A small image classifier, trained from scratch.
Model: 15.7M parameters, arch vit, norm layernorm, num experts 64, patch size [4, 4].
Training: muon at rate 0.018, 8000 steps, batches of 512, held-out accuracy 98%.
Data: trained on rendered made-up planets, 195000 training examples.
Rows from expert 52 of block 4, named by matrix and row number. Rows with one number belong to one neuron. Each number is 128 + 32 x the weight over the matrix's rms, rounded and kept within 0 to 255. All counts start at 0.
# up: expert up (model.blocks.4.mlp.up, 64x64x128), inputs 44-65
# down: expert down (model.blocks.4.mlp.down, 64x128x64, transposed), outputs 44-65
up.22 [146 146  95 126 169  89 149 160 128 129 152  95 174  79 113 148 139 119 153 124 108 116]
down.22 [105 125 197 154 104 155  72  65  69 160  56 135 103 103 159  93 155  61  96 126 104  94]
up.23 [178 174 148 124 128  80 146  66 172 103 102 165 113  90 179 170 145 179  71 163 127 221]
down.23 [ 84 135 155 154  97  81 109 195 125  86 161  88 130  72 109 122 131 114 167 148 146 147]
up.24 [163 126 136 105 140 171 110 148 141 171 109 105 143 103  96  85 116  99 135 106 167 118]
down.24 [190 110 105 124  40 117  87 124 155  82 127 123 175 167 116 159 170 151  99 127 143 140]
up.25 [134 168 114 102 111 111 165 138 113  90 159  88 130  69  90 102 133  72 117 147 110 141]
down.25 [106 129 159 160 141 160 146 168 101  91 121 118 130 165 101 143 139 174 122 171 148 116]
up.26 [ 95 114 107 141 155 100 125  83 139 123 130 136 178 111 135 124 126  99 138 116 125 102]
down.26 [143 110 149 167 131 148 112 135 110 142 137 114 111  71 109 119 141 169 178 164 146 135]
up.27 [140 144 167  83 192 164 127 105 215 137 161 181 139 101 142  63 106  54 161  45 142  80]
down.27 [123 120 118 112 176 126 130 144 130 147 167 157 165 160  63 172 133 167 192  66 110 117]
up.28 [174 102 138  81  63 103 151 131 106 119 125 128 121 129 134 114 154 131 142 136 142 140]
down.28 [149 136 122 134 125 139 112 157 145 110 115 151 112  88  96 153 120  92 125 118 139 130]
up.29 [132 141 142 125  93 104 147 109 126 128 107 104 142 129  93 104 132 150 109 141 122 157]
down.29 [117 114 113 135 111 107 136 149 144 175 126  96 143 193 160 133 129 112 155 110 138  89]
up.30 [203 165 124 124 124 141 134 155 150 143 175 176 108 104 110 179 130  86 117 192  98 234]
down.30 [ 93 138  84 163 221 144  81 172 145 146 106  90 128 134 143 132 157  92  52 139  60 156]
up.31 [ 69  29 170 118 131 155  97 128 133 121 122  58 126 160 154 183 119 129 128 168  89 181]
down.31 [241  87 203 166  66 104 145 120 144 143 131 192 124 152  99 161 161 148 158 126 143 146]
up.32 [ 57 152  91 116  98  94 121 145 168 125  75 123 158 132  88 145 163  55 148  96 111  27]
down.32 [112 152 139  95 196 178  91 158 167 121 133  70  54 134 116 117 102 117 117 136  47 112]
up.33 [172 114  94  77 130 161  69 150 161  71 129 130  98  65 167 143 123 119 111 146 163  90]
down.33 [136 118 182 105 174 109 145  94 152  95 120  56 130 165  92 122 113 184 116  75 151 203]
up.34 [162 123 167 137 126 140 141 156 156 121 140 148 139 138 116 146 151 147 126 119 101 177]
down.34 [122 127 113 138 148 137 140 136 130 169 142 128 129 116 142  91 127 115 117 101 136 120]
up.35 [134  84 167  86 185 121  87 111 113  69  98 150 150 153  99 131 168 151  63 151 115 205]
down.35 [149 114 122  81  63  96 115 112 121 153  76 194 166  90 116 115 123  97 130 169 187 163]
up.36 [122 111 153 171 109  54 107 120 139 144 166 129 176 118 140 128 225 128 154  67 161  70]
down.36 [ 89 175 131 179 151  71 130 180  82  69 142 134 150 153 107  80 116 107 131 185 122 172]
up.37 [ 66 128 114 117 128 100 185 161 117 146 116 141 127 104 190 171 162 173 105  83   0 224]
down.37 [ 75  92  71 124  89 125 129 132  71 181 131 195  91 155 163 159  86 162 154 149 124  81]
up.38 [123 199 109 194 130 127 166 109 166 207  94  64 139 103  80 128  49 149 169 112 206 114]
down.38 [152 172 100  90  86  87 108 137 129 197 126 118  78 183 164 130 102 170 147  93 112 162]
up.39 [112 109 113 152 152  99 138 176 126  65 136 112 118 152 142 126 115 189 118  93 150 178]
down.39 [123  82 103  86 138 132 117 168 149 117 109 109 121 120 169 122 120 130 148 156 169 168]
up.40 [ 75 128 177 144 140 157 126 105 114 149 136 131 128 122 105 110 117 105 149 162 175 105]
down.40 [129 173 143 110 129 139 121 129 110 153 177 135 124 111 124 148 122 123 100 172 101 109]
up.41 [159 145 156 149 132 131 192 118 133  85 144 125 137 116 120  90 198 160 163 128 181 151]
down.41 [108  92  70 149 144 134  91 151 131  96 163 147  96 114 160 113  95 122 124 123 116 115]
up.42 [ 80 124 107 121 111 152 146 160 133 133 106  87 166 158 137 149 119 124 113 140 149 128]
down.42 [118 139 163 111 141 103 110 121 113 141 137 114 133 145 153 140 122  85 140 103 156 133]
up.43 [122 147 157 121 127 150 122 104  72  97 114 133 144 150 135 157 107 143 148  94 137 115]
down.43 [145 153 136 106 137 155 121 144 108 160 103 134 135  89 152 125 157 107 126 111 132 120]
up.44 [ 50 190  96  73 145  30 141 101 169 129 143 121 102 148 102 127 133 114 135 159 173 178]
down.44 [108 130 157 117 106 101 131 103 123  99 154 148 105 130 186 131 118 168  96  85  74 153]
up.45 [104 142 146 103  56 172 123  73  88 113 133 131 115 155 142 121 135 197  99 151 140 154]
down.45 [104 130 162 116 154 162 154 150 110 215 167 184 162 180  76 126 131  95 158  99 150  85]
up.46 [105 140 111 121 112 141 128 104  48 107 141 177 156 164 119 132  37 175  56 181 185 134]
down.46 [ 55  83 133 145 107 108 136  81  75 129 129 100 100 103  60 132 100 113 136 188 162 136]
up.47 [146  97 116 101 127 131 126 165 109 100 126 128  83 146 131 137 122 110 157 148 118  84]
down.47 [149 160 118  90 131  94 117 115  75 135 111 142 174 122 171  96 130 155 142 125 100 147]
up.48 [130 141  98 176  64 138 129 154  99 140  68 122  89 163 127 105 138  45 121  87 148 154]
down.48 [152 117 105 115 127 138 123 105 158  61 155 116 146 101  90 196 137 209 156 155  62 184]
up.49 [ 77 102 133  95 127  89 146 134 113 197 176  82 168 116 127 137 136 159  88 162  27 155]
down.49 [143 111  97  92 128  94 150  57 108 103 103  93 112 140 117 132 152 145 108 145 110  84]